python train.py --model="segmentation model" --dataset="rendered solids tumbling over patterned floors" --train_examples=195000 --image_size=48 --crop_scale_min=0.8 --horizontal_flip=false --color_jitter=0.2 --num_classes=25 --arch="unet" --norm="batchnorm" --hidden_act="silu" --pixel_unshuffle=2 --widths=[96, 192, 384] --blocks_per_level=1 --block="plain" --attention=true --upsampling="nearest_conv" --label_smoothing=0.1 --init="kaiming_normal" --residual_init="none" --optimizer="soap" --beta2=0.999 --learning_rate=0.002 --beta1=0.95 --shampoo_beta=0.999 --eps=1e-08 --precondition_frequency=10 --max_precond_dim=512 --merge_dims=true --one_sided=false --adamw_lr_other_params=0.001 --max_grad_norm=5.0 --ema_decay=0.999 --max_steps=9400 --batch_size=256 --epochs=12.3 --lr_schedule="wsd_sqrt" --decay_fraction=0.3 --final_lr_fraction=0.1 --warmup_steps=180 --weight_decay=0.0 --adamw_weight_decay_other_params=0.05
Rows from block 5, named by matrix and row number. Each number is 500 + 50 x the weight over the matrix's rms, rounded and kept within 0 to 999. All counts start at 0. Numbers have three digits each.
# conv: 3x3 conv (model.mid.2.conv.weight, 384x384x3x3), inputs 52-64, a 3x3 kernel for each
conv.106:562389573524561522556403558635535501538485475540410603543425403471596605486481505474506427501635410536553455513487585576597570468445541458452551450429565572464455421480587498432648432510506461473532450492491484569456523459425505555438509559494522411453532543422410550387415576503516443591556513455550553470456454519503424490632451486471568473524512481
conv.107:448467516473475511454521467483563486526530481493496535504477492495445598510441551508518483475520437607500519421535532581507490470470480553583550436558526450389536447507452454487501586440553427499515404463551590542436375466527472414525549462528561488406480507467458528511495542522576466470477490531543457506503506514536505488527461453452444413486579587
conv.108:465446480550582449512543491529499463422586626398488498527524419474475499561475462412559481619458596484496444578512489416472540444386545456560474456493437467459586571431421465565497584472479465446512496468483525487468506523511462537398515492513453409503519584531448527407516472439514371500530521509458409532369573487603468359478473483525514415534483472
conv.109:561403506552428522505459460491451508475510432557395528464520473479544486568559463510536510488449515449531473513528556462403396453424537565433447472510536467602417441567474396509496471545544540545509468585446563489498500464481478528570510462566520449481545459518484499495543468447559510543522505482451517497498518523531466529484469559555442498447530493
conv.110:477548411403595452356509454419514490549451508452476444475487502538571485636529475513492530605566490553567420497519432540566445480515440492548500383443559544559482627466572539462433575464551535437533382605445568417458478487476536441389459597509528561541469509491452566559565461516489487559484460530436487548506557439495351532413511498496594477555524474
conv.111:510449461430448484462463524534461523469489600524467437491457469440536470507548539494427510531506439506483481433514538539526533518507542426490562601524480409491477450543513464421465580515482439470415453514548527543517417564377510467419513428448456544514465511440467505561479358523546483310369490548479451529482435495540642488535488387621546499410483519
conv.112:467595512461522539411515533341510485530468498577433511567449590536544524531508596412401496501558498530493447463557520547467555599518368574445440520597421433440599445557464520464488467478577520429466526385548521605442533493415485550489481423566562465494585490540475387422609557500508499481428598563531503460573396497542522391535503477461462518463487509
conv.113:551537490520421511485450407520552615538560539423487460503514540485501606571372366505485505441528469547505491532506431464430408449538616537536508500553503439546507536554459485498520479542532530489439464387480547475445458527474511462483445535532463492570516579522456492537551499539531435547561537506484410555453389480509482463514467537506552528479526430
conv.114:481466510464514456464508530573447502434499493561417467602456473571415476376539593477425539527616420526467519484437407509535458579486435469546480513509460356516514552494478544569379429512489398492510410462472603480510518529520449540476519549557448601580553573470502516407522508498541419563456542416529445543473514471522514477506487529474464455481533538
conv.115:460520478460506549475526526442475480537540544522534526490467463587515568450441498457505466443520505562526546493470502527547433541463469483454476461513547487492505531526560515532444519450503482475478501533516574477461481527497391590456487502454497465467492492514442492484509534538456505524469415507518500517390509490515503554497503469500470459478511466
conv.116:554489446493493495488568490431512408460462521479480530422513604360505487451514469478481511526523426574541450553509514453482448460544573492581552515516454459669461509454557521437578535601404497472597479388478424544496428459502516506497543562480504514513558478566452532448406593459569503537501471470471463351384538583492493576510524485412514503484484499
conv.117:440542496562567453413533499555522543474555430515598479492477500449476521534524502527543467464478518611484456507502506506516578466451489540498446492484506502487577512413414520504462438580479459553529548408476474507417489529504539420489500468531381472484516508530593511492539490480506595531480507503538533461463539535516485542403468561486454535508445499
conv.118:536473572553536534467591553504448458463562596462440510460556433544496489475584506481501431498566505475591491402516333535569502494463524476416399497494449651427423453526466586549495501523520506530484480437517540444486451427399474572465419484567516464520444432529512491519495568388399522509493516499552504431478472527493552496496501480496556509609509494
conv.119:472558501570509401501506456471525520518522492463544524522475478499523444579483456504581563493467480534494459499506560486484463585427459445621537408411460477515434484461475540452446456527539479554524469483506479447547470419469427588481534555464520464554594570508505494497477650499556464472534484514466434610427431554452486421488486579529487431540579461
conv.120:474505517507483593476481494451627506501483494579479458534463481401500573543561497543474561459548459430574525476522430466414555497530491561420481504573519465591505451547437481498518479432487454439523532503591501521534502502564475507495551533475538495395512481455339439601515521433548451615501526502509457527498567561505584464490463560480520426459546535
conv.121:513390491507573465450489537523458432450623553515443486551551513461425449578547479446529516528487467503463559484437573487507386531580468420511557448535413491443517515539427469564516486498502428441461556455443576569515425471448452451584570538492450479628473490475550546573509502507497420462571494473464515465582654487543459481439512454464568528482451612
conv.122:558565493525543418421482495430556468546476460492500565511534550510533564451613490420455577515515566516528455510533469551639416539504502545510484616467343477514537484461470504482495511527384477425495430449489493470521504471462387492432565418485570424527481553483360421493565596530540450517503571491535430511587397510515457530430589548507468439547484459
conv.123:523496521519451544485566513528482406492568530530351586447464489576484543450523568451458478584543440597442471468521466540556545471493361425532627479454494499462468528519537443619581553419534381553503545628408542395473406476497497567383424508509473484410466521562583545469584501463428411547421517463483473556569365459530554478486452519525513553495568487
conv.124:440512511468495428494504438527488508518476468495495468514440572445523504518493492504449516543438469476478510452459492477553496454529528453521463478526498451494483524516524530493478600417438418584561513474509543450544446531493509446517448529529514475504469509519498448500491516487476470459522497496484496533496479476413478494423587454499502459495497569
conv.125:506547491470446631532537428442468538410555452508534542576393425522573549520497515500432464475544547542475526480538563567490493577513562462432456477464517516560477495592514542537601430573435499372412495604359532466518490490498489575472488435477576484484500529503477503578554510575422462519487537446505509491579454538483556482450490540462553489462547501
conv.126:455515495620447420518496511483511461485482532508379510459539505475540579483540503393497511527548523541539466473541489496502494494498498487519521429501487506578552536513495476513502541581577453444531484551420537505522499485522474540447541569546504455460553557499564513409535485548437560533501522507569524505459466539548507536561455565517475477495457529
conv.127:456548497474557492477497476458534519525515565516515469545475476486547521528452503487534442454600612469569498497567491506499461519504544582361486493501499525534462505560547475499530478443473555520499498491472475414523483535451465497546469539555521500543567463495455408521452550460427512496450533474476425536476526615471517498525442486520466535494460458
conv.128:467638437467429531429564521470529510561517489506474571524589501514490455483448500511442451466456555553529552423547434539518456536445551500570483420542562526559427451451479555528455511535465393577470511474480545496451414493469440498557458525473449507553514523447431512525544499399544469503457467410505558568527463550374520540490500515514539477501451563
conv.129:526502400497395506541527447448475516515492551446531511539521510526489458531505492553495514525526564442498520552564493524517529415501570583550503411419427573470451543456510432512498487560472466523417445492551405569404479487430552505480467515504453499522534414610463483498495528473513428494440468510484570500431521475486534610468520515501441556519481543
conv.130:509445578470430494531554553496451457455529506541453531477521537560571556405499471523453492429605486491506533520510471496559527553400429480454459573509517526518583546462525529504608506523472610480604436585518458443464464585559515489465504566468507492446460541484543522436495474563484528590432495450491513590537539427387504504482496553578501456467453583
conv.131:525517488481416563503571448487498449497466520522523455410497479444478501562472602509449494605426452507458452502516588465471477582516471503544540610507397385475439503619515446512449392578478475480500536507439459430413442510561526483521484533451509454396534529491546511449539478510488532423490469514556491555455520531533540518455422446477475496429475462
conv.132:572468559456439503507605498418487491515504447572552478525440476473513441524485483406488505584524458450531495489554462575482405501446559409473492471517582543524506519521513545472486475531466501402560612547463416446604479532482441464428533445529467505495504516458444500433528465618598517451550401450530380479503507461488539572586466585472555450400465581
conv.133:462537477473538530500586435561500431342588480498528601489511504493494491527453505602475455472532390457504535466496472610433475442480438506467377583523400572498550476464650406412502459583568447516456511511394418538603540433608510544466459436478533474485492484454583420351414569519366696483421477610523572497469448470453398613484418536633549480507451568
conv.134:489491447514429479519435434476559511520450492468529431504529461439499568536488478488460455506545468524427557375488457486547512579559490509520577575527497443502604501512503497497541431458528484546466509505492580552454419496416536492499482469422476536492487475546551422516488504470529495437505503534515477502502544575466488434523514435456478539482512492
conv.135:545486516514449487505504513542530501479521553504368577531476391510547506576569550554497398531571575504517575513523486521440457534456582486487482519448559478403574452536481521484492427478555550564429509530526508575513419436386488579445462469466562474481501529493493511518435493479567454486533497487499421493537452470489459521509478587464541462540494512
conv.136:537562400592531494616511494491520515514496530467521477527457563531488541457542405406451496505573595497411418472534485534520490566514380574496361548580658552435502471523502512407539495444581573467600577553502605567509522529426560517535480490482533485453477437503467555524434513438439497505525453493463583542454414537532545547467543517542395349487451525
conv.137:496483521516523553577455504544476515454543507559488493500469505464523603512587473501521483496575537475504552597521531471586486514482386527571464429439552477477514414476431463577563465451479387521489484503470514490473535483407583523540511425456460512534481524488438457497544557482623534503480529560501549575445479476410543530559506509458437584516562528
conv.138:545562412415553551589548454450446488575523627441498474498484487520503495397454481495549486602540465448477531535499530462515432486459405606440455506483603413586506456597470421466492354534544420561501572453360586450486577528430492605478550532449553519528530517536443442429490513478467544588400488536521417508552400499585624459525459596569477491521521473
conv.139:532445480516481469494506567531466524547516499515448510551483519461466512432495493432461544459516535499470479523568458503507548441545425542562451465489530492477552501479570506523592584491520499495460559553457507517473476453500495469471500505538505482480495587471505530513510514458511528483409488504601509519485414494473460461505472384516503622494493564
conv.140:503597544470535442485456537502535543519521511546566475497499459423500429589533481498495534490466498495477436450457516552545489484504524546573526493396471470486535494511445564556486413474567534462520511504524503504494445527509470471477445458511517478511510580438472467540444484462508530537472482441466370512566566542529540410466519525516519564494475533
conv.141:469497534459501358484486556473526517467449500461537499432637451526521524488462473556508491502565540502414488497491563517476486530609421478441529615479485485508558405517498537524529493477452472435625470527502518584442530463492481525528436432510516493478498465463484427448532578466565479480427521527516427483520484571485564442470450486489487572476509527
conv.142:514500513475534578530476320496502587533545421396530483575548435480401490449630561407462467533460575505515476461535443528487547351552664435503534469731472490481574555513434487484459465499443500485520465557536468583418430344553467446639421397468545520504505442458448405546485497417525475529489481555502494523390442531451504485484460475444461496538420496
conv.143:551429443507492531557584504508574565543433545516539443439527481495494477517474552569452520497546576522576476470533496529500487426492481460586559433463476504446444451454495596519502504516482518515534481546480487505489454457497563488454469465504566528542456415434480472503463560535523536390402346532495617484513439515523473463569558439479483479520486494
conv.144:501483496551473431477492511449496521506474567492584432531559482517497460530518551500491545421550466480501565494531484561470541492487509504539462492456439503545469413531521525528558579577505531525558500485487402386528404461471498548510473490464420575452512536517482538518525478560475479592480424488533445481567522512426517522435591456574480515516517492
conv.145:572545407496452418488505521517515455590513551447496567523535477477502523498520544556438455517533499477379598413578488510495449409581481564426450514496490551420509470468453595521480451475466496527476468511474416411504483536550525472441480455537490572471506445463463549562421437577516612486584458519524506446517444511570477504557423434472492527476602518
conv.146:537476451459487447578523420483511533508467513508535558527562454527483570510465447511431494499472480571578511544455503473480474494476528500497466476506583564422539506477522541492422515472518464420442538468486545535529497473468433567474566491492527456459441559493443477459450494523436512479431382445488626453467423491483545561532480449528436510495539444
conv.147:497471533466570429463490452484468482473547558523462553453422589498590489498542419465461494482558506472495558583475473462538503498524502489475405467538520484494583552554412486547508537371500475534560557493514547520405483607471482542543552458486466452454464499482480538438476500497453549540535508462434506451495521459547398480539562568437533587526508493
conv.148:427546543441474479443459519488526572509467457625493424611482459447616527473500525458504540513507450418489547518476541435519544506477522461493431568528519483552560487455530441439535455492430583554478452436457498406518466492510447506515497501543459498468531516472505480477551510554445515467386558453508541523458574504518580382464501474444501459520479474
conv.149:472528491493480474467499416491540482542529422534481516546478523457526554404510563486449545524547504545472492488591542506444515472573477462444489545443552474493521419514469518559588499461502511559531478538492531452489504588400461471518453501521478486489558505500568452501509515437406530505462528452522459514481432496494434525532529448483537557530467496
conv.150:451528497530548487538473563468528401556484597506489573534478566591528507476510471515505467550406535554485497522426551545481468472451441505394537516540431579568524429597432469487542531469463539390565462579463442453428473570561462511460501405504531496512494554463526464523571502561510439443502429468522475527436544425583502454445506653485499449470469512
conv.151:525631524508497535410460579524470400567421467507337524601350584343607506499482487623442508676482515370520425443543421642572438564486393526598476584475426491527497443610498465543456420433560529541544650439572612429497427516596493488453513512630524496459619551483299463406587546549453565500358478620394562483518485543453562468473552455518469580576557590
conv.152:476537487536487416406526529517467477531490432537482546528527476457481476504487506470489519454500488435502521499474476505411545407583566538528530535496487463463563510531497522531509496566502456448426465432554496486564455532446487499482440489497501488501429517500375411526507562485514512478493466527500501423586560456466446483479556505507459474526577469
conv.153:482458468436483512499538516398527552502510492471493459488546459469478511470469549523450414546496516498475487480458520468574522490420437481528469523445497509429433500494534505504484473527484503519512559474400469592493509424417458532493485565486543477559495558503538510495454535514453460478541487397517528516550464538451495500490565509552549501441505543
conv.154:521519551481567451500584544490439467487565415498484562509579468521517520436443462561472510509449456550459449463456509457522475480463597549528531549491507492515494543534493515473434508501494494454495394472562585448468495444518489448524565578473445443574469496468563543535546496469423471543486547474492517507529543476548541503544499546522513520514455547
conv.155:521314515467489608408477564487448533593539435492502545569546471493406513550553510573582494575556546496444532535440553468560571462506469556448498478587392440486585419453633500490495450401490560514502509535449531502422500429568410511413420546505561531436523574546509464383537507592512387460591559433467591464490558424479504538511450475532413496450492489
conv.156:470527482537435509552494506533557522459567471494509498562544570462650431447536433512501505441537464563459483513420451485483541511457532424578476563396542453435511502476465533457426537507435478537432414424488495536629585492452550415495516468524476482443564421504511499494530492588494478520425570500551563503461559599437458508561556411461519481491520490
conv.157:436522462465478507496518457542453465511472477455602555430500438527437523489515541492498519500541458456509526519495497606490536534472409476488518485545524463488446448463534455504475490444494564467511506513542560556494440467506464501426500441459489567550551566555552405436509483586530456603431463454512470504433491513423536535477518482514568534495479530
conv.158:548478585492454524591534478521502420441468499452592511453476506498475629585473417530486544461552654417484433524465500397585500462508488513443500549434597553432526474543476417447657512511555596511537583521490499505562544534471520378591511455519527511551494487539497481591529594433502478525545486511454510587476488446557461425552493463472485539577449417
conv.159:455546624499536454478499397548478503446527548470531539510542483521511492536489490491495529533516479455466414561488448414541498408480538509512500505465499570489598466484563500560537486575525482510543494517522537445589495506440507487506560525490528515559487556467477553510445566552451561520461465474463583562541423574556546552560502526535434558521454457
conv.160:597496589460518452502494493475513456498427486480484512465541500495533496460519483472578478461451596404448500517507492504536442448499564524441486531538477500500533428517534462481473497546535503505572474558506523472485544492590456500558587475507488499486618437440476494557550472458568543494481515535513504431571470538509513526470475519538515444505516465
conv.161:474525485449585477508503473489484530511543477516446551495515511566501456498466523487539463534501537512540444522538480525554487467491486547554485514474476535472474455518474436555455440495462544467470583568502488592487508517520563474570481548434470497472538433458574449491515497494465606519476519518510479483469448548511536554482546481545431518517547438
conv.162:519532494548520481554542522457455524597530439486498559506551549511547521600477552477558487540519547456506485417480506549492457553444446466523599393415499625499511520447493522508572422569504517557456509460434503551482431540431501497420516508456541498472551492503507464376559490496428575517441455492505491517468415549518483487508479506517536469544441455
conv.163:516493572534434563469520502505626522473521475465508480425568530506522510492532550512492461453494540540571510534509475526483447446525542560523452491557487535489566521412510449501549521511532466469474478506460434511456464519537504498509554546530477445536552460492467472534508406542579464518433490503587480431544523475470523537529530446587467498439440545
conv.164:449458473584540402427575546489522478531532485529446536457448567471451496468484536505493511413491443569506472519547479475487439488523417618517493544481504560525492502487519490541400452579511477470466435501465426575522542484575508459541569610485572448524472462517509579539442468451464542442472466600460493509505470442537563465552457512493587509430535531
conv.165:457611431439508558540466406460488488485464460523558514420506365510614452459562539617489487465557489453510564534524492538438432495513526543532498372472536441494572451460534513396453411491579568468454450481454437579477497514491478649477584486487481404487504479510521612540555486484512509498410536531496520535388430521601502488533463470475516511494506409
conv.166:507452466531508458527408396561449526523519497538504498465503477461524519487476584479442417492458530519502510504533488494484512449598575584449547505531519541526497604469430481491616473575492557592552502503497574511553435455467452511504441471457378472460508482500434461518478529507502566549430499491549421485449503522468479487508481521527520552507509438
conv.167:494542551570559488503578550526484538377516596510594438506431560413551508488557498502460566488450446580444424532433547418503494440539484522620509537517433469488449520510494448470510493557526496507511500493395460501482509467480505500512440483535435378408450525397523511457517500413427482492548633476524446412515548429486482515497503419446523542467512471
conv.168:531536552527538487555469472474489388537563548368465551431650499505454511473465412516506520483444584486477604461645435505577433583483599616441489483437475524495461582525473495486526410424472467489387537604517548390453647489424523619511530532480496432559435499489571429469519577543459509455449515512478473453475491579486557515534492464378552519471460499
conv.169:507501487546501624520453379482451503535417465491550548502511448490535520555410558559476595537475443517527496597554526467466395514532543579599468520566596392523539502467496509489440448579462447573490542491442476531478538521607574483467444491526436514459553521468544480570471528443563462493535503560482486557492561512508442502469492599505527490549455492
conv.170:586553500504507571413478469524614411482501484499419488464496548508626488549576558523448489571597524357519534546487405561616521434466447417445472470506483565482458498401522495568485487465566567422433529455542367548527533463470576561484465455516432523499550502543463447523546407451517599496562412573454507439411433529454458627498442529478486507522590529
conv.171:514497501504496391581592410445502430510480456553553472491552465518514468439512523430429466492484568533458466443550498552519627451593506572427484445537481501461552430547567539507485485529442452506496510451545464465518505493520478520478549556501494446405457526469497501591514460510506415457463551459479387528524472525537580474547549484527392451448541572
conv.172:568494481535600419444568492448639544489409534502547537487505457558422583587630552445455427537465631475615567512389463488574393581513483569526376447376442479473539343552450530593485463481462530444360475519584419462659553575415555476476487472587436527434526500437377468572518517450430507564390527519438509575568338590494630457421561533529629432482485482
conv.173:493633493536495515563439403482489575591418503478549589462538500548517516668538517496548457522561633498551458575503420582488433468590485562433439537418459518504439560465472529486537415462511515471488525548441473432514543418346490518533463411509517528529513550465439448545566561433470447568524499526464402538564484611531508429480440494481564547551538452
conv.174:490559493477504528452576453536541471590503428404465492520483534508593491524510461562524457489461460467454374512564489462586460491547525509499544547580472508554514468444513506469478469474560515611472470523567452465550496537561556524504561495477444528549497515515436468540524407530503539524486470438530433527412533594519421484449538533468518536554556538
conv.175:521555370524393548548546444487539555408556525479441502467574476524505430557489521507515443464485478586460508429576564494542416471446469541467565508457477540485479569528482532515489476395528441550461518488563438518470612433377534507467484494416484525563457584387448489512484519513514414506513444619494458559464532454408559458470484532481529525492496493
conv.176:529502433532436582396630374432487441457442487483440600492478422475540512470499605392535332494428546695540565499515428536510443442554492436497530538453481476476444494478517541474463658465494407538498570485521556500526429485450492569489415528540566531540510478524512434447550476501474505417580316532475589515499387511454578573432524503474444605552564500
conv.177:476538532439469510576501426519524495462515475548514500480490477569489541511440509521488444484449499373440560489490537557523455556530412436452348548467417460507510493477578512410457527422388432549471550543474440447407527471507483463403598485501446427495520547457419518533459506489503420518427520461502512453468428569555568490587470558516457453466519455
conv.178:549504489387620468519523468553454444501470540475502531430469455420465391467439590500517438469442506534462391478530477503633532435451519546585455475370505471548606469431546530558552589495525449584502516375506568507390511497427515572471538423463548489615604504509582553581581493480435481478404549504474559478630388506532589642514474467529463531457455556
conv.179:470499499419492506473448595550490560457523505459446540494481430556511534481499441494416510461510561418389556409524530576443501531548532416531487507475482588537486403508503550613483537500537547513485374491560558592496517502529500534480450537475513480456409489557528611510528482439554550547495455412417480528462475487517509472629497482496568499489487533
conv.180:469541473414565546524525533475494459517468390578410530481456522455519532506506584560546446579481517514465482454505536526538523536546486552574448559473476548555565470622594478528392507407435452528406477562588526448530478477455510591452455432463502560521555551475485421500430496502432544456567543517475554394580423521401402524405517515541557486526468535
conv.181:453480477426544558531381563532449484544489494489482503535477516537527443505459500487449437499643406515451537468484540460468532509471504439448503485486534558513432487553487503443551536461517620394482514532499511546525473475513582508429480508409436528452537529491529487441464562522510448538429512474493571465483623452459403476458501535521504570493541532
conv.182:532501519477476448521501525521587549460485403449435438488509442470533475417496532495516544440447464558456517497542454524563510433441536556529590550503491491559425460431506485481454482507491483476538521464493496479470446349461533546492562523491572501523572473452469507475549526523535488521502474543455502575444462452474526442540532484487499465501534496
conv.183:498436520503541461507568521469414499478550493426620547461531473494475668531438385587575514544394434428507426423554408539430498526448435516499503481429588493469509482490509505538519545505552474521480520459491476502520495512525497445501519445451481464487543533533536437565484509496461546498447488503534502510534464551456575549457491426566401574436546417
conv.184:658439451503599548468464477428572423500453475589499584474489474522594544457419579504437533507505503539470467537582576557413487527491483491606502470514582453470452566378518511506362543452529610482492560608429456596433581392385484457511516506540506500468464618484500655446531461521461480593537461466549631439440424500515579545502466400514552384434583500
conv.185:547585407450488509501403471503430466475494559504517533433418601561587438517543478531424564486524481478473513505478494440587444546510447532459381542437605449488448414523429452503546471540579492474506489482457518459460425499421614488581547536530507583483531387597398411635468462426393509554521459586545398596540408549517465656464461444523588507492453440
conv.186:449615640488426435607575246432582545532410598446529521571548534358474526565488501494466538576635468532386478510513481445558439495460471408809406468436324452546509455567616328464532459559395478554446488464600527525331489461549541535338583487524466560419586426452381496505568551436603385618388528470541430426470626526429601395588468539531466474494553501
conv.187:561540526493471403624524522450609581546420422581443466511460502443539482381518549546513463447451419495577494434468563521523515453620572637428395469389571621516393482379558511514467565585430423520504499463515480483514511470483527516505448536509437603472556533574565550449536397604476532567501415457531600401465523485545399533560526512487408572436440545
conv.188:421516580519521568504484520430520484475534507565507484483475432504472420470437549546428518496576501572507482487445447596575543513466504539445461503477549493460495501526507542642438473456525463513454533517490471537538488549444528512496517529430504474438483569520474516484495500416574503548381538545500537497436573527480478526495449573558573536582482513
conv.189:432519548507536432601460428420528486441539563419515578548499529510473452435603497570461480509444545414502477506453538543473466532434430549538521495478431563529487506562538503481582563418552495435521503495496499504344557436439484467547468493557500487483513518427533516436506494437554462430492511465515480437432537447546545454518505452466552499472467486
conv.190:552567402521443459507668266406535647534439412525533491525356533460432627483460629534452496457430470544594611521467653512467427522537463513510501509442462518507481418519491474570517395586532473472496538458537450442600462505503560568477453590577547398502518595362534459485396516414395580329478485524395479689542400489654503485439478525513478474441430583
conv.191:491447505549477452511490433536466465475517564390469514485539480525416453528507493479526465512497444445450531510510496443490477547537499488550535516455422545451548499472515466548549585464450567487497536447502515553440528450439543540506537493505509424518405533433498535549574470440527425543526506416464509429492501457503555486531457484497491444542475467
conv.192:552533495463423449570492536398492474587407618532535534534480607517499468518383442594466440536458543495604537474468532433578507489479427431540459454529432517529571601429528439499464581514545526424559472473524501469437569485398473513479474541429534475539515489410538514580501471532579577426489377503511490582598486515576549550524528455542471558461540529
conv.193:441518443496499457541484488521569478560434381473550529433419543480507557541489533531468497494485542479556464503498394509528464539499431471477463553513490443532484546547530472579542493561511542432422481538542528481497408502537470531557466480543462461450481552628457541427467459551534510527389469485427472459542516438516548548450565461547461457504419557
conv.194:485541412469507556485496485358543455503607465425451577457479568533434375529532456593472338514474483582468580457407557552504476504486471513430602645503459465460502490445496498484414418534544442524416530449563451493480447504379560475473505417468570566422563405488497552522518532506496502470460504546597487493494409507559496610587387508515468467472460593
conv.195:416616423442506467634476458539565450561455434452620533572521570580504500460519508520504467573549487511531507458563560383479576480488549480517433526447527454481473384523469571584450458397496508545510524542424467540437559439581491538450489400567375679468444461486471445527448587506486520482478487542418563469523463520565504487383489432495542461492495465
conv.196:427572599452450503576550508494436508505413391485500540467461556548466414469484517471545520487567548503556573639547554513527469423422459566594515515382540468524528556563522407503501516518498555482501490512529572495472582538513400483435461569541516522448520494572401447492584530449417519451433419549526530537455438487424529576382553511461519438430511514
conv.197:528519467528539525544555567518487464424565456495474537498470468451501522493483513529554502511491455483523564550427516507460412516522526506524519526449508505573558419476568550449486463483540425521527514537494435430501473544512465510409481460539567516591493499473459438533443492486451530477602489474478526545514514564538498483514545499451510520518481546
conv.198:491590527502523423459450444531493486533486513481431544549440459525628513586460455565465505523505518415459488514459383524463511459467456557500576411519500510466445549497469475625432442494443439484450581499523521501503390458467553467519471588479476505492464497526439500497502547417493500554576516417508442548558500599567475348555463508462477503502508454
conv.199:461571528548593410420553467475575530497510498410422510505519455562554454442456456518526415486448536500465495442497455491580458481519526519527482373488548488536393561506511406442383505478555577486544567482473492564474521524432563540385524622522552516437484529489538484502559488506540538431463454564587479534505496441512461452505466631510523472446501454
conv.200:559435451481542472565466443445436462509465559603437469427463541521417542518532471430481449500431540566510376566513533489512534466531467573556536484466407540465556528522519509499548556477456457504559517493506538501458547426426475534523479496450492548532540655501450504461471512546519611491425499523477554526412503467579490492473508528465420579479453575
conv.201:512511493452583588491574512529509540549495540516515451438599429570536490484501508553493489520590541528456492487580555493552498536536356467465448530517561476516509521526505514508525405558527544523464495595514452468485478494439443484439575522547469449469519488519437500525547501463491554497493483499431510437486515446543447465547517483530533512489531512
conv.202:461580436539464453366489546616566640441451470463480506536528424503534462577483541479456485586456538542665438475501587492529418608575459530530412497455566499453501517569498520484490460537496531469385507511527428464525442501517567411499441452520552525512460511499462394531598421452457522484445528484449501486461507472488370496506494470544469491481551499
conv.203:542472581548516559437511554536497317549511589602470515451566510416402511575570573534547466568536441483417521483500527451445548497350443521500461470483517530494462451498504435428476522417503603537435529448436429491471478449521430421457497498440435432452508479446501497514518382464606411458500478482438475500563574439507480412475523498468502458502398441
conv.204:508441520464462417591484550497507508465473591549545491396493501550453461569561558490421518447500539476558547464487422564501494617502487480401476479441483498492492364542568595428481608512545458516526502579405524536563405466493446509436499490531521543522450424466476559518520472421550487450542536483444450459472542629555406436493476504495492484498554470
conv.205:558501478510479352501580569511498498443575560456487608516530507581498469455482503503545468513469490462460522478518473504495444546460523419510487470481491531477420505551491507504404541455528487480427491550573550435500474469500517466411483561528465514465485537460429420454538492489500515511460512496486462466504483438512545526557450505526528581508482526
conv.206:542572431376520482603483570503537523499557467611397492552434491451500681607529563642436498532457497448505664529466498496428489471375464550486577454403460617538463474417608598445524655425491544560327534525324486515528511365526584557419501441451513459544553501374465476510484540625432479481501568481538499481417487519574502514460537426517554508498509544
conv.207:525555441447487400485489514418520505535494436512561512470466580579543471552460442443524448507411511549504470491493456457549492508477430478456467468448405629482512474512449595564390507461479527526434557501561461484492437434453621578504481450456472481370607532527477502497564603494606454519480599508468474484503445661486464564492605466417530480523482450
conv.208:546481453464502540462445469536414602474460540555587433423526513457493565559435470435487463485477516529493465519527504535419444517488497552446452492426620538583537470496435621452539547533483453521550541464426493582388486569493516556456451446472430405494565593475464493585562515447528500520484515541538387499382499476642521546573501446604472538480549550
conv.209:511562517478429491557512637482461561473503512574547481504563463537518473615440529501543547509489516519512520458451517515503548487473456577568439484440488468490504412492547490490497530490530493477461497489475516492500431540596538469537536466511543506472513483515482469438534517486455512424473532499455453467477506470492508501563520500472476438520467483
conv.210:559596512513491557565300522607444484554460484505510518471568506647456486445499474452540479545380502509594398502492422539529550655498499402477582527569509423454529563457506482510566472572483505529443537627468526372566473476436459584360590475419425544474642616487492472481539536485541514398505421561535477421315671511461492511393460468506531504476516540
conv.211:526472562457580459518505582542478507563482443438496481495524411506480455514519429508463431458544520528536402439504427531540456497425505489415462571524473510478522482507483486578441448406497450513547510483425522507528508517478471462543543419466505469535476447504528503566483535474427537458505465480511495490502453490536475471499452462528404484509471481
conv.212:462468616498527511584525598430593431509450522526529564489558505445484516524492547528421519464508538544444503484520465441519642445538433438439519511426413394560527430549475488584541518499514512484567450459546499554428454497624468530507570490470483443481501479467499482391578450560499617426497512542464571444503490512501545479497420589429525552539450524
conv.213:529526532477402523481471380458552516480486460550492516470455495527473538478511526517461475427462490500456526554563598440502511575543476459542438568438466526508544520514552463462491475482510631605488535516450481503532539561480532470542488470462435486493464456482516529492481465511530485474441478504451490421505358581479509430467611457514471533543564362
conv.214:351435503464547476475502573556505509569454544530482400438419489576550515435510516520496426567484518554456470592428461452563505484440436466426538416456514544511512442463530482487482468533493496552480550489403530507513354494474571485584524523574518468465515478542432452464527441541535508494536500506479415484500585487555579490510520567456446491547436457
conv.215:477474437534436471537480430385453410484518478549456562467484471506501550507523363513483494579458514476513507608547555511475497525523525466487498480543440482535569557513526465497497598501516532501479541513508526569466433524556448500412442587457504474434605508488529538531454411465407537507517587582521459538467473571552490440540462548540477447567478465
conv.216:507561462530597532534517501462537425473463550476510452534498544474538535503485447382495452552501544543443439571492509492434433428559494523468403430532468547497581551516470446447518510585527435510552548498489450470451571438541541510518496517538401521473471547510465574515610527446488502542517545487493587547429470486507426517510542558479566549474523405